A small image captioner, trained from scratch.
Training: adamw at rate 0.00093, 12500 steps.
Rows from block 8 of the image encoder, named by matrix and row number. Each number is 128 + 32 x the weight over its row's rms, rounded and kept within 0 to 255. All counts start at 0. Numbers have three digits each. After the name is the row's rms in percent of the matrix's.
# conv: 3x3 conv (encoder.blocks.8.conv.weight, 192x192x3x3), inputs 150-159, a 3x3 kernel for each
conv.45 097:162108126134148172086099135118120116096134116125162156104123168139167139171151194152140168115161238150160192166165116165192111110226212134107112106101126092127157073167140076167136130112111105100089129188142166160139101104094086118111125160130113128125144175180136169181
conv.46 116:101149125128148150126166127125136130110120130146133122132126128179148145193190156178134092184114115193139124255255158171145075017031061169169129111121098120128115051090136101136148149155168098095088134116114121125118132116100111109150135116128117119142143149148136141147
conv.47 103:135146146143160130189142137118122135088114128080093093124118107136114116135120148109104106144113111122099124142134134087092149094114164099127127098099139090085093091139159082128131076122117104168140116157153089096101123139120126091094137149127103149112135160155112133113
conv.48 103:133184095126169109158171127154109150122123106131139136103085120119143171163128148153157137122136115167178167199177126255255219121082063157162136155150125143138127102128124095141105122151133104084152131138114125124107106149111124106106116088111098120140137131141136166148
conv.49 103:117119096132140096117121109171127109158163092143152100151150146126153155129166133107168146117118109120101092119106072107099085147126129116133093148148118158152126138156115131154106108107097120129133145216176131166115120127087133128110144153112119112166112134142128114144
conv.50 099:102068112073098110109117114118137102090087082134092097154118116140147148164145119156109067131075074107125114184085061255168075138098061170169134174140103160154101091097147136115127140109122105093125176105115191120109165133111112118116109098130119148144159145162166162163
conv.51 092:108118116128075136087113133115110135120114139150133114125124123115137112123124121181113096149111112090062152061087121112162137140156148108129122121147119137113069102107111109115130099138115185092090139118100103095114149119099213134102127081102145139134124121137124163172
conv.52 098:185152134142143117152152140129118123148113123152137113149142144134152141134132157167184146137118154138117128144097062185096070118073076111110113110134102103106120098111133136122091112093115043129134134164164187183144110128153098137129115123128105140180145145157115133152
conv.53 100:097141144124163153133131154093099066109120098166167138148126131123136114124118101088153194090141126098117174092077071081126094106166133106102107163178135218204164071104094140134118176157113113100128128139133114166095143133118170145123149120114121113119129103122096116134
conv.54 098:127132129149162166153163150125134133149145142145160161131137130132121101146137112155191147175207164150141118183137176215213149194167114108169151135138131109125125114116124099105127123155145116131131125125132132117141109094092140129106151175097131148124171175136147142139
conv.55 072:101113065174147135205154159110152137120168153073156140124091146131107133101113128198178135175143108190172153110170157070138153048081126113124102079097113108053093085057094126106084118083099059113156123124104091134134128168104133111118103076103099130130133141152146123154
conv.56 100:159125131126132123124117140148128081181183163157165166085095074129085077133102110095146136096135148114099128127101110101132095114116145102108104106146126104154147154154167139128164083127142151188156187176171135158159131121135093129142098110144111120094126135107112140147
conv.57 108:119121154113123157129129148144130105147151132142137120065072078107105127110112134143120059098125085090118133157193146096088107105134120140129141118127125126142130111133117126148150113124123248187084155151096088111097105076089144170103109139106118107114118146115141141126
conv.58 093:127129095112131127161163191134109100095087105162124147103106121096088112151141100147090119104090125152151163094149114151230171095112090129173132137164173143138155148093101098039059135142156152111109141105076077095100093139128120138134114108109117100082115096092154107131
conv.59 088:131163147119156187143126149103083121091088086054143104138131144151151113118139143151160132148156165130171174086147158078095114124055116147123109117074077072068074121120127099110119061096073118103111115120137110145117118153122128145105128148134111120118137159182139156130
conv.60 104:118103106124118125129150124079111110024014033000000035083116125134126104138119094058114139100128129155130126095063096129089096126138109099109153088102141082096121099123141094072088065070079113127151100098141089080112156167101145161134129138104079106116091090107068077095
conv.61 106:143130132125108138103143128125145115111141111145123127133128138118122121160129141143123116110138143114172159194255255255255158130122076099153162114140155117139137104137100101093113135163151163132113184141081137105065129117104167131056182149065099091107111113121135140145
conv.62 094:143117096115118092136101066114110153138145152133142127150185138156148186173144169139138145125136111159177134133181210090154176075057057074119122119168177164170161112146130156149147130130163158162183150127159165116170174179137182176149166167159164145141157106138147143109
conv.63 103:133145089124141111108123131150158110137102117139150108127118128141113116088117109116101148108130116111124105155108116130122183110154221142145134142168161169167150130135141116130126120130107092122139124096131114122119164141103174178149168132142108139107119109126111095102
conv.64 095:104130140119112141117115144198180145214243176217242179125132126131137097143110116101137134134103143112124118073094064122125124131098138132130119196197134148168165117149158182181181122165150136109136154148111138141111172153102102144126127096108104099074128099096154120132
conv.65 083:121137149098160164115147096160127100170129106115116101133096137109099142143154158118099110166112130126122109173140149127132153095144180127119118098121091079083083154181140144098078089085075150157125114150132092102088129134113092136118127142129117134103137166141142132136
conv.66 093:126127129160143129172224178138148117123100115148144129124121113081112128106124130100132179105130167105138162062049125050080146144107109121108148135162111126107103129122089161135132153160122100071098134109104133164148109155123103099106116086083109123142083095136125125141
conv.67 097:096073128094081107114102117162134144123115110127127106112100109108098100111109134102123142117112115131132135126137150158130153090174152137099111109105124130160156157158168122135167141148144117156153130159169104092100105071109065099108097092127132138174161177138154141115
conv.68 107:125124165130105125139140143152134126127097149143125112133120115133145114180160138167143140158115160168101135080141147141081122096061110133128149092105119109120150101103128162112099119086092082108072174131102227185124146149178099122132133084138109149138141158156147170158
conv.69 102:102140142086140181090129145155143106117149130118131118112109136123112111090076109087136167123151176122145138115107130124120121171194177126147141124137163133172134108140134146156159129130121125121143113131120153146155180155093143126132111105096093105080107131125155171164
conv.70 097:101109131104104166117133151127076097152124129172166133150136113144123136126096109105136144103138142109075127043077058123115131152152116113099120140116073121128117146116133124159168139177156083083093071091103109116104170125129115128111140101115083119112107091089105110091
conv.71 091:140130145114167189128158137111098110147110081116113126134168146137154110129116100166154145153132175099135135153150119094055090095056048137094099096081079059042065114117140089122107056062050129119141133116092185146075109157167109137132138134099116144146100132135114129133
conv.72 101:103116088099110126151138151198188163204177172122142099102137104096112075096105111119104104114110116161108130124128124110136176086099122142208201188229226091137099128139115103120123123137139166120100148116092128128108193149130172155117139136122102066074111079060151160143
conv.73 099:064109166078124160082099132171219169242255255211255255128149106136130119128130145130125140117084148146112098093108113143122109109162156147174177149178187126187163148170174127169154100112130133144149180144166149141137158140107135138126133137141151120132158121109199144110
conv.74 133:130122150112101099167179120149152149121106136127112094113119104148151137173173158126123129124104097132158133125062107255159056242136055124134150140136120121124118091136177132136149147106127121096175138090133183142120139146138116147139121105125125127122132141158155164167
conv.75 114:129112116135126155117121120092107074108111118135135118135124147150157180159162152171156109172144139132111163200255255101126122033039073137150122116112118122133105096119141131141114107126128101131075106181138117120122120130136139125077133122094116109121136154136141150169
conv.76 108:129132163105137142124144136119169152185177182187198197113119135120100123115124117112128148107121132103119115120135094114120098152131153151173156120137148113118115150127122122100128081051072136148108130153136137157178153129145137125119127126136125119124122109091131121088
conv.77 100:112096160128134150136131128132112114117122127171163158104124157125112117130145137129119144132179123139116099108024089100006095190191192103088084100131148121151146108163114137198120117073107108084112156192120119154112103123135118116119134177121133119098133133124119126135
conv.78 096:085112147083130195078132178117105106123132116152158125135071110164086122139128104083103115062099139128127141158168131163105101166121140090148148150154147127168132100129102129146135131154170142177130122154133122157128120153118138129148098121126131121125153128119153128137
conv.79 103:106128159108149145130127138126133137111166115125128168133123108138118141108111150118138143138132092121141097162125101163063001162120067118123113110123087136136128109117106102186203104163148118114096088138143067139186111118124106091068121123079111149117108143090077116126
conv.80 116:133138114140122119129124135125127110131112110111151144143142113122123097115152161163150085151099077119109113119157154112149158105092103121138129158120107128131120104122140088118110088134146116177088145253214060165122114096099138118068111141167118137095127126110117117137
conv.81 103:130117156128129153098109159126137123125147154122112126167125137140117114141118132104140116112126138115109150135121135134130157138155127122146140105138120115105127137130112141121109112079053160123108136115116109095106157134107201159145199198154125128139141149141129116094
conv.82 105:082118137088134115096127119098115119146117115154124127133105122139146138149149148093085086111134137113152170186155177107106163092070066117145149159161137154150123128099100136144137165163150245108093143096111099096089138112113172135101127109128111109121120152112158197127
conv.83 089:128136148123143137146123152133124107110055110084082081113123108108130125131110122089150208108118172117115120121145127081096129091103147084070089072093156074097133115148114089142111076080115146162109140142134099140139146128100100157142103119092134143110147142120163133131
conv.84 100:127153129123124145113133135086140134106136127117120116147103099094107105108116120093132149097136134110105144144142133082131126100127129110106121076095106049054095083120129074079108028042071123123114116131137083144153143106082129125083093110067134146133163181139149159131
conv.85 100:119117099127172120134171133117125138106105126131138109116129135122126108120123121122126080178163079139099076133125150074108123105141174107123136112132152143157183170148125162127096098090144111096148179115098118128117119129123146129108155129106139140142155145139115121149
conv.86 086:171143142133148130183151159069145127108172178109149158118117141111127138104133155111137139113131122146140111169151142132170114130126157088122091101129153106147143085100139064120148065099105104117159072135199077113155092097127105123092109121115128123124119124123089109133
conv.87 112:109124085117139088104133101118157147135163150120100130152148125166147159150158155154057078129101183146159162255186086255217133086171182146143095145107144133150163141146130145131067153134129087103119126157121144136110113127113118120130114116135149174168152167178124133140
conv.88 093:095124165078089182057108175122110092130094077157130120154120117130111107148132141112092174142097195117091189101068060129089043109115088122122114140103088134120102066092133104170124150190133103103137072102113151103136131100107127100112090096073086126130115119137152166150
conv.89 097:095166160062150124050165136099070109087083094100126112124104142134115125178160157150136137096084117151096142080096069255255127157132086128140112132137121148134128097102112047067112100146142117112132131079125101092085166138109129087103110101122146110126120099105126151150
conv.90 107:153137151138148143125139137110107136090150111142136107122133146124155141147174139153124121156169129158141080119078106127054090155153148132088093106106146122144167141200138142173110122120132149148106201185112140101110118123116149134131142200136146140108125160157109126128
conv.91 080:093081059076102104093123108119103093091111120124136166134131142107127173097157118135101087118110093087097093086092076085091123100147124137089133113094143094111151065082157083084119091090145133094103132122131132097113077123114097142134127136113159118117123148107132125148
conv.92 111:144138094128156122084177134108109121112125108130125089120116146100163136151162121154138150145105064125076070152122170069053113135111157146109120115089099124146134131137124182222100110126129117135121179160122149148120119162143110119117168139142147115097145121119136119113
conv.93 119:134119129145133151154121121109095136140135154151136154103124097126091110096116124128188176155189161129129096138077128142126141144138130136126150138119140136132138150104094099093091123136180119104081139101106132100113091112117117154138116132115137142122159169141113144136
conv.94 095:153213236145180196101160144200196143195192152106078083124113136142135172151133141149136186138148173122116133097079064118135153143146149149090060110067064047053041175159143171158146089121102111139159097125144108111128118109129127111098090131156107127135164184192103163174
conv.95 106:120128151146147156135140154107125117141127146098128131130114090099101098088104092147118129128164232089095155125148115166122108125119135108116125119113158119136172134132141135140117126115101120108112122177128134148126095088069097099124122163174108143126105136126109122113
conv.96 094:105160127076171167091145155137124105129108076115090111145133178152146134162138165151150165134160178127178176130165141124123115122096121116109106098110071052066106105108129092094095106086081097094104119126109121079125131139114137104118120107108118151151148147157154156152
conv.97 098:107119085135127114143129161130132149113111126087098088109081080129070082137121091073112097077143113118122113161116092191145125124141124097129141122160178167197209120143150102106125078088069127127159122129167108131142104105078122104077119100078109110138088095102120135119
conv.98 106:098117089115140141111123097079135159109100136110133172130132152181178140162167159123125098145189178145193176120127135119120186139140145112096104104094113138136124133135177136118142128129147140119134124120149164121153127133112111140127143118134115137138142148170136150160
conv.99 107:112161142105150154090147156118116143109142124132117112131120101138158140140111119152144170129152194136127164094082070122087101123103084112112109097114086137117139125093132103129177121151178079063072108094121146144130153124128108094113109111115103108124108107118104125154
conv.100 106:156119173137098116116097134130137133142158144146150121090117065132101098116118095151124076132079060113112103211255179185242189076126124112116157115142124138160143108124105129116120136143138216180118223199124138157104120112097157133084174156110101113104159122103153139111
conv.101 104:114180185109153176082137151103125161104143104138115103138143124139096120133100077089075117085079137084091145155076070160058017033024018079122108094105102139130099104099131077065096115103102112127097140125077124131151135115136147109107144123079151129147100117136115121124
conv.102 103:153148099111116079090098061153128102119123112116120095120140142130105125110132124104132143127131102116137102138101124131128185108097172126150130198208176228226196160134098169147138155131142130138090165121114125119115162149114174162105122139116102136137100078102065064081
conv.103 102:147123112130122165114112157123100113108107097111149139105107125095145125122170162143147141140162124142165096199129107131112052153125095154132134126123098118133127100152146104209208138163117104094095126128124130135123120117115100122105125169130138171129115162110131125136
conv.104 075:046132105095129117107127125132074048112054081080127052104089146070138109099122140117181109081201149141182113093104104102131147112163133200135111192118141102108091122127079117081075120100123110097092134114102096121116108144163130107149093130130073124111129101117148137128
conv.105 103:153197218152215204143169201158194157176195153169177169115111088107093108106091098099108141108113142088081148129084121114112117127140122162170135181170129171138110174169156168154157175174144164148147140137150131148157137147111117154109098100104120108115113123122105112116
conv.106 098:133122104094105063100097103146148145149129131138133142132113126117110111117115102045148143068136111081108103108073058093078070082129169107109129123117149161161172133155146152166149152161152132135177163157171172166117189158105175175116179168152138100130131108111141141135
conv.107 095:112146131110120139131129149157128102145129106130110093121119103144127116141114144126139104097136103110090104102125124124134163071093180188186144190166154125122100148155148183154123152138097145148139174156149121131111135111078105118104133134114101095134103088074101090109
conv.108 083:158181126115122120068109157121106091116070072163151066103147138145151135132146165144142143158139146143153146095157138024052157113073132134136148091104117153136114078064073140144078145147111084112112107120092179126116112121141107096114112094121125161137138144184111142168
conv.109 108:137141156121113131109109139142130145107100122105126109141141140091114131088126124142117130104124102125163066138125156028000061109032114128125138112101134126158187143136126180193132119110076070105121140135109179217184126163174080107132142140125150140134107114112131150145
conv.110 106:150109104113110111130118136152097100146129086164142134117127144102117133145152149155115138131138165128138143169096000181087053176197168130100102108125152101137155101155161083119097087120108092164143160210191120126100086100085075145131079136128117110116123122139158114131
conv.111 110:140120143123125150145114124143120133131137132135122101084085100066104095084124131137120090115101072090078072178162156126131127089094085130118150113101141115140147102133111123110113130151136179173073197169085118141091093093122112116083122174096123121088121145113122141133
conv.112 107:148139135150133151123133126089114118121135120127135138132166155159172170147158174174199167203206181161132115150167184120136132133126096107111104139107097139126142113142138124146153136138137112108152102146149140125151136108096147111114173159150133116150110139147125139175
conv.113 110:090111060076062097095103164121141118138140116100119117165110108104091125102137150165133122122126095133142117134116106126079102124124174129157113138142100073099073133124122107136139090122132129143167097133151075123147140104121105095074118140098102113149092114128080099083
conv.114 090:132105099118113106169163130119129158134150145137141126115142152127136160132134115143132105164139134138135130126081095108072062099072099093101140140156156128126143094119122092124146073129148119174211107097116109085092131140180129122150132062099139115117144116139134130143
conv.115 117:111112125145147162124121113116125120117129116130147149159156174166182183164177177142175106190198182194194138121176177098149155102078089118104108106114112146146129097159182128130144128120134120121151110129164158154191137138130114103109138151138127169151129122129155174169
conv.116 101:085094156097122148092090141127146156134123156129118113138131119126125130115107105104078144089095143097103111098102115110139146120156184090096096084055057052052041125108129164145138117141130123122098136105119139116088157139123154166129166119144119108121099125130148155162
conv.117 094:055131134103085110116096108124131138072114125077061095132126119118127124126104150088121130131146121147120130120124147107091098115098106157200166230242190196206149096101107076080075111069071140130129135110124101102081159148142156151134147106103103118093102131109148121120
conv.118 091:092121143090092121094110131071052086063066072081051108132143136128132142155113137123142169121118138115107121120057105134133140132094132161178138216165157121130063105083099088120097092091119146098112079104077122137104180151127147121104100112125120134131089127121124119163
conv.119 083:150157144130147139119175127117090084155125100200141078140104122120166157148094147126130149106154147105177200102123130095153117071170113086113119143114102173119073097124115107154082162138119120100061130081118147117102120111149095052133103102127129121137124107142162149134
conv.120 103:086137133106116138109133143114112082155150118186160149087131120103140099110157141085102152108123129119131128000000001059078102157207197117078064106126113139125142119171148118152145131141154167177148194168149130115106099101111138123106136115058095077121118120111137131150
conv.121 102:138135116163133105147162141120152128148145150127133156156109115153124093100126106106157146109180154126142111131124138104135129145129130109109116096112080064075058124113172093111113064049071111124139116136146099107153148143131126120114128123137124110136121141135146147143
conv.122 091:138130138156121113154132105109164192097195173081102139159099114125097089148135120146089115149097152139111104075076083251084036196106108083083090147081106139112104094118182089118146098100121087141185075129191101060123091121113100099144122088119074139126062126197073105103
conv.123 102:103166176123145168109108141123131114135147143125130114118100103115107103104127108132118145114109132100109144122118109094089117144141162075069077042039042012015027136165158162181165158154152125120141127154153137114163149125094133110105131125114122158126167200168206237206
conv.124 098:087069139109118123094108163068088066128114130156169157146123117163151128150161147131138081097151172105157168122020069114059090146127142099104088125115105117137124149203170154179147122126158123103123101136126133130115125112121154135116153168132103127106126110121095115146
conv.125 097:114103128118126145103135165126118113119103085114083085130157151129132115162140134142149181141146185148134142194181101139097032058039037174160131188153126169169124137135158165175158132145122125126129097123151106126120152136063158100063084107072113121148149164144176184174
conv.126 101:126104122154133108154108106107143171137125143137131153120123154108139101115113112151138103197193107106124058107104138101113176125144127113127129160174155142136115121067097057074077123139161128127111133086122114117121144144156121161146145170138128151111165177143157148144
conv.127 093:073115147078088148081100145125127131112123118100133079119141129157144142139124143136096155109088080125102160109081094126113135135138131175181155159167138104152125113179161105130132070095096079117137110165168121084099123103122147118101116107093122091127123121113152129138
conv.128 090:102139150113118167133148163132165155084134167089111135133146133148149128134143159096131163128141153163136161099072099094104092097120158100131168113161165128119148102081103100087068090103101115132114128138090094110124142158136136156128145144121116130118150125143118150154
conv.129 104:134116137140118146154143141127124151084143132120124148140128113157170175125142147091129176131186170139174133053093127073132183067164145102099129100121136124144152112096111096117148096118129110103095135064103059094194130158208135148162157128116153138143150130128145112120
conv.130 084:107136145111106124139125137101104081156111074149111125135110126104099154152101134112099128126137142126089141171158146155178107062076113138142122144153131148152143087038078088064094148146187113099084151087082115103102122082106119128114093101103109155150124122099137140127
conv.131 110:155153164144140146118110123143137124128133140115112135140133131168124108128135109118124163119054091098079092081054039098111086101117074147118088119107096138107118114103079119143119123115131125136155157155171105177190099129111116108132135148113145125119135108111146153118
conv.132 093:098119174131159116130142105154211189189234219170212192140153139134129136122119127089119135108110158106124105106113075110122122125159156091114124077136144081136155091108130148166151143170196114093114154114094120090099172142182165142149161154143114119105128135114157176146
conv.133 102:124133128136127093171122108079080102121106136136104142111097106117125094113115091063124175123175146086094060138107105148138146146167132116123125124151175148187172128137140118129111148154156120109135174116102148137119109125126084134148131138111142147115112138122098125120
conv.134 095:093143136092132103145101127091102096117111095099091097172136120143129131140117100086067100080116145103104156147121063057070027138067045071099082055084086047068061108116101111103094138117134158176128158147154131128121096090068148136115142143133099120147131112128139126142
conv.135 101:131111117104109123139140107109107097108091107106104113141132115142140126150143130109152151123161132122150100107124117168118084199150045114150135151166153164146158131148149126120153154134147157150158119087120131100082166150140146150127114119150117096129095098119072055084
conv.136 102:086144130103118108100100103159165115153137120150108100117112104108116103108103130118071145104155116093109111077054090121147166110188196129113124113135115147125113152144139116096096117131108093093139152136113142111105146118077160113091171129109158107112163138122167159132
conv.137 111:130172157130144116132147117144144130130133121101097097135113104134141142126145159097126126114142171108139118131115117090112097116172132093105138086113116093107108145128113097109108137161124123140127108097097069134136130144157130120154136111103130136140113126127121139139
conv.138 104:099128148101138160099127118116132087165160123180185131134120109115125115131093096126160123094136163113134117094096108112108095104102142095126097135152128145153125102133121167201176204231197157150138142131139139117100150108130167152132133111121137132135103142131135154174
conv.139 104:176109130126113124124151137119117141146105134164137106117147115159150142159170137133135134158087098147096106106186200020143224119149121144147162101118160154154129122086121209149097096122110090137097134134101204149089124135138091160128138115113136119131148120105180151130
conv.140 100:122156130163174142142164162143158134147139109109157131104123131117142163163164160151129157110133152109132163067126070113233255060182178147122108119118144109139151140124119106175131104132140116132125104147181092141182123082110115108094110121128131120139139155161149150156
conv.141 096:090133144141158165118140168106106112094097117099116133125114121137120115149097122113112144116118109122135123124143147144140162178159183072098119054072096056050093100095110077079087108085107126093112119115077119091052117149109168142129196156117137144123101108100121116094
conv.142 097:116110122093091133091097138159136115101124139136156136127130143115092124134122131186108124104107142086099136180086044176016000160100112121121119118121110095139146079109126108184172081102106118077127133136148138159187105120140133109110125166130159123120096136125107139096
conv.143 100:115131135118142176114112152084113109117111128134142161169147116178152152155149144149196156120196168148201189199216168140190184102119084138166148133144128129123159095140137112122123111132131124111093096115125123160126140155120147124101154134092147140139157112132142134138
conv.144 110:124117112126146142118140152101122108101124125128147103129116128141151137140134103130120124131131173104081166124190118112087090116101091096098095111115129140138134118149076139152080146128105155173127155204149102125100097082104138120079135167109090077113157135129140137124
conv.145 106:120132154133153178116149175119101118092063086103100102144168143109110133123110095132125158079112131114095146032000027059000051152118121105085126139126133136131119103109118158154109152103111112102109138165167139159120134143110133128088154114093098120123109120120113133121
conv.146 083:131121113132126129162124124063112161095127147093076138117096098099129121083111129124118128123138104116128106053061121069040101034066105090069070120113099136080134101107102136117098097141126117141183093116144135127164142128173112127136119141159085102147109146149094113106
conv.147 096:094146194118130194082087174153153100167191184164184173091082117121111098121127123085098171087123143080152142139114090182149130142175133090131128092098143071070107117116139109169152128120110131120123111145115119121112100082058116100108127085109098079077130123103169193157
conv.148 094:130150137160161129112077104111119129099121102114129128141137141119123137106139151144125139127150179143184173042095137085215255067150182121134126113126141097140162160131137121088101110120105136153112119165098147115114091116085088112118108148125095112119096106107132151123
conv.149 103:148138160099124148085132148082100124076085090108100103129107083119088098115096106094110154049115152105126150178143121132131052143127095091112119132138107158162140123135103096114160110135169194164123168141122147098100115122083175124096126115103082068113073090127114105141
conv.150 116:153106079146157127119170148140115092119140113129152112121133143160149119152140139123110125172112077195144112177134076148125065116109111145122128142111127097109121108147104133126086113128109102097116103145099126167130096121152087106130085109127154151166121152160124122118
conv.151 106:117129152097115156106144182120123116141133133144136130093092091066076083102054080112113099069081122056070101084056061048011041151130133140118125142124097160140129079085063078098123096124183092095117099099121078098124103086082138120093144107091110091111080087070071075085
conv.152 083:082119133105136148105117107125076089086077104093131131102133135107137154126135156116129135112102119099128108101156133076112102099103090187132123120076099096097139126100119094101124074080102124136125130112107125109109054108112064107137086154095136136139154147123112106114
conv.153 095:108155100155217106137173113114091127097112092128126123125133159162155176157162137106125064163110094137127122110106120129161107109114136113110106131136137125116121161182125173160080121106138085116114126162119152139134112129123105096144093121145102123140100132144167130121
conv.154 094:081125098111103075147106065107115164124144134144119125123163176094185158146155175148133157135114094143131141128101026101099167122120162091078124112113124154141141116110117108124108092123129147183192105103111087116130128163171143151169145138115143138152144137143189124144
conv.155 101:093120101128128103138146146115104102105103092088069078122138108134139112175158111102116160134156117117129113110116150108168145085133117102155118118139138099112099119122164116192174138175160124148165097149169088187209113124161097098144056074116113130137137147118141142138
conv.156 081:109135097149164147159161139107121167097128151100130122153128161137132126181121114128134089140138114186136112117094097097093074142151097112130158090099126055058086069105099070111085067101103109075111128127121135181174089104150103078105119101098123129091143110103157116140
conv.157 104:143111126101093099056071063116117106119128129142149140140134112130097102109092117146063092092056126060056075179050000120000000142101090113103083114150089092125120112106119122119130129127102104121073144148149108121123101123101090128131119159152137097100141110098144111100
conv.158 111:122136148127124133116117132117110136098129100132105116106143112153151137130160154134104106115066101127114134123165124094071117124095080116111098114099094122117111079140086101129109107123133185156119166227161085138128101091095137147084157150120118118090124119137159137144
conv.159 112:153163156158144142111135112148172140155149105146136104137125149131135131131155155157118071124083151127141185043123153146228248121171136135158151092111123098093147117128153146107075119086103081107113180151155137169130095082112145102095123135097099112152168169159184196175
conv.160 099:116123151144161142133099132129125136115135158121142141117155162112114155117135140130060069224108123148033126122159132105126113119161120117151149138188093137151128119091147088090151091135147092119138096098155113101122107110129120109108156144119154140150154142165148159161
conv.161 108:071116170075147171049119190112130080138142115155184114123109100135114124154106116108138152111116149141135129128100112150132088143159142154140147151171157147166122139159142116146135130155149142134141115137129133112118154161117179146127121123093126116117130123120138123117
conv.162 098:094065103133130136125142137065095100113142145133138155095126146139163173145162172116124108136149153152188201127089088120111152139139142130090123105129099130122117141191152124171143096114111115119084125165145121165137080115121149125093137132096111134107109131124148125152
conv.163 103:093145195111183212127161181102091079088085070089058078114108060113100082127123120133123160121131177117136159157131094180164133166167141138126107092087103106088079148150174156146150119140123148110110130123133107109124106102108116111107140118152107135120140148145143175159
conv.164 094:111103161099116157143156176182192153161173159113126133136122090144125094178120121127140117083143127156145102160128127166129116120122135164174160139187174140156170133113143122126159092124142140120113124094104115114128121131134065079089092080098129122135136145152177161167
conv.165 079:178140107200163121201127104119089100169138118139169132111128139090070148142106126156186138152169147177153111140169145147148093097078079156130110104125092092093084133111082121104072122130113081133133084116122128165123129121143109156162090131165140114139144148129141144100
conv.166 096:115120076119124078128110079138152152155159160160146118158150142168129111155135131111076120123120067099122118107063065128120098066145148079093098075111106100139162097126104089101099117120121118151225131146190097133132114121134140169167141165182138129130164144115166127150
conv.167 102:114122107082141125108094122130114133107097079129107085128110086138127111152129092078087071084097092111125077116132095091096044098113104089117126122163157141191193108096135100119133105136149164220192097144128080095106180172130148168166147133116135078105138109118137130144
conv.168 100:118114123095093182099104134122137126119124136132111118108128110106121136113128136086103175119119131099082107144149161117141143101094117112154132134162169132135143074086116056048087041049139150123127128101112098095116170145093123103103160124113090107120095069116068122129
conv.169 103:165139129137161144126171122152141077163139077102061053117106146105110145131133121094148134127170131142140109093113051147100106126135168151122063164151095127096050155162110147150105126082076118110093145152137150165127126127141083108136077110168075090122132100098175160132
conv.170 096:167113097103107105137120138084170123096127149102123135139155139126142107125137148158145139140113091176157153099120062111245220083127172068124126093157158091138142056070126048094092085091127091158110130159121108138119128128112134129065138135088130117084116084106140156144
conv.171 111:103122108128132144121133120109126120114148101146139121165142150140151141142155175152164126160211189122156103163199255145162210136149131087110115103140169127170169150088082116064120134123112113103085151111098149135140100124080123111059139169126115120119143170129139156152
conv.172 100:138136165121149161115130138122111105135096083088078062131111147140134123120116103117124112108105106079098148118147155121107113158151130106102110080062074071043081101114111129138155134147149104155167128140157128113150119098129110116120101117111113105109119119140124155148
conv.173 088:134167177135180179159171143130138127159154142102126087117119146121127134149133131133122203130131201117150205065101095105122061149138137134154111175155112174134060110155101181175120148145103148105108146111119173168096111097132079098115096107142076134145130123152153139139
conv.174 103:136133118144131106112147116157126138152121125148130144137135148153167150153156149124173162141118128127109122039073111069066122196216169102087139129129118125152114164126139193162103118113127120083131201203138152223125145165168134117108150115132126135148139135135158147122
conv.175 098:117108139082129130127138164135161126106136100132148144122128136129124150114110157121090161070091165109124134144155117084080086122083081168134130145133125123113125058094108094155176119177152101074083113104128120148230135124121103106087137121082111113098115094115138146133
conv.176 089:116161129130142105120125095101108104142128148179157165146136143164145143104134122111165162125185146132158150084048023147152153114125119106113116122119120122129153127108152124134120145145192096112134114128149150159144170150107138142136172163160136104147132162157176179165
conv.177 100:107140176103141164088117169160177156224255225247255255142116126123113102091123099150101123067108157108079109089101100066094099089121141130166133139172163164143153114153149171195181144182149143135128157132122139125118159152116167147120137135123133105106121110127138130127
conv.178 074:232160090234157129237149114123069116116110123055134114096151147075124172133091130234162186203160138137129151131119109116101093088084018104110139074105147101077152126073129114109123121115131127102133107137127129107142059135138077130170079147155106076128117138132146107096
conv.179 088:135145108104162123113133128092093096057060066091075108120120117127124113151161153114134133121115121143104143181154132082088102046047075105126132102145122119112107105091112095103115092094116136134098108127136082131142107124109091110116111105123118124150111140145173155149
conv.180 097:150149186107165220101154200113110112123109102097105082149143116155147124154125096146147178134135156166182145110103126147183149207181148146123151159114119130116100097131115074109099071067094080104104091091102105126125136116114133105108115100103103154160097151133139155153
conv.181 111:078105134112104117109130102119134112120123115132156127133139100147151155149131145105131100100142127119128102183248217056112114041037012110134141116128152117147164089065084110119151117138154112108096108112115104119135137145111169128086160163115105113105092114127119124138
conv.182 098:160237197163200152121132067172138110172149109122088058082109153111108112117127101074130181085135151118136114130115071121118071102061084145158090153131105112068085133156092136116091116078106127142114113103109126130164134126132145127130158133141120104112126122092105077075
conv.183 113:110162133122143118081156162168144141146119110150150123111130123122146111134135137104150131125135174139129127137151158186182106132178110140143115128148103159144119109131083127150089109118073110103123066104090054174133120131148111124120125133152139131143119137145118131160
conv.184 105:142146121146136096120126109156111088194153118227199183123126108113119097090115100121120169106130136088113108117112121139127138113139176141127107146152153168195158147139099153135123134134122118100110148127109132117118164135100162137132167175111115092119090068091109063089
conv.185 110:118100085098123126138131109099135150092113157135117148113127164121100091113104104105116111165184140132087070152148140113120098115147169107132158125147149151156112133092122099087120084087156107095123099076116096096103120152124107133121155153116154119110152121115112109144
conv.186 103:132119142107095133093113125120146126145149118146111131132122142112108143109104122130142158125122170129114132113116138114088143107152141135142102191178122199180124108138107149141152124098112131148131136166135147171163161127124128139139114141107135124104141149134142145135
conv.187 104:120111112092083125072107115112113111126128098115137105134132109162136144159146135131065087075114108118131134125111100102081105140125144108085106133102106161118124150147151125156164143127108205162076135149083100086105158132082165152109099115092120121113143156126147132142
conv.188 100:114133139098140140087114106114116148112110120065093091137125152132128121136132127113137147111114133066099097095094116100101121145156157135124132137127115101097124095112126116124109122134122123135107115110089104069066145144115161149110172148152055094105084084125111120110
conv.189 106:139151162158176169164179195144133129185188170162180175115124112121105086069106111084157147113122143118131133125080100106107117104104142129120090151128146147155145123145126116109134131101095097162146144211159141191195106128140110111121099088097156148111148146120149128130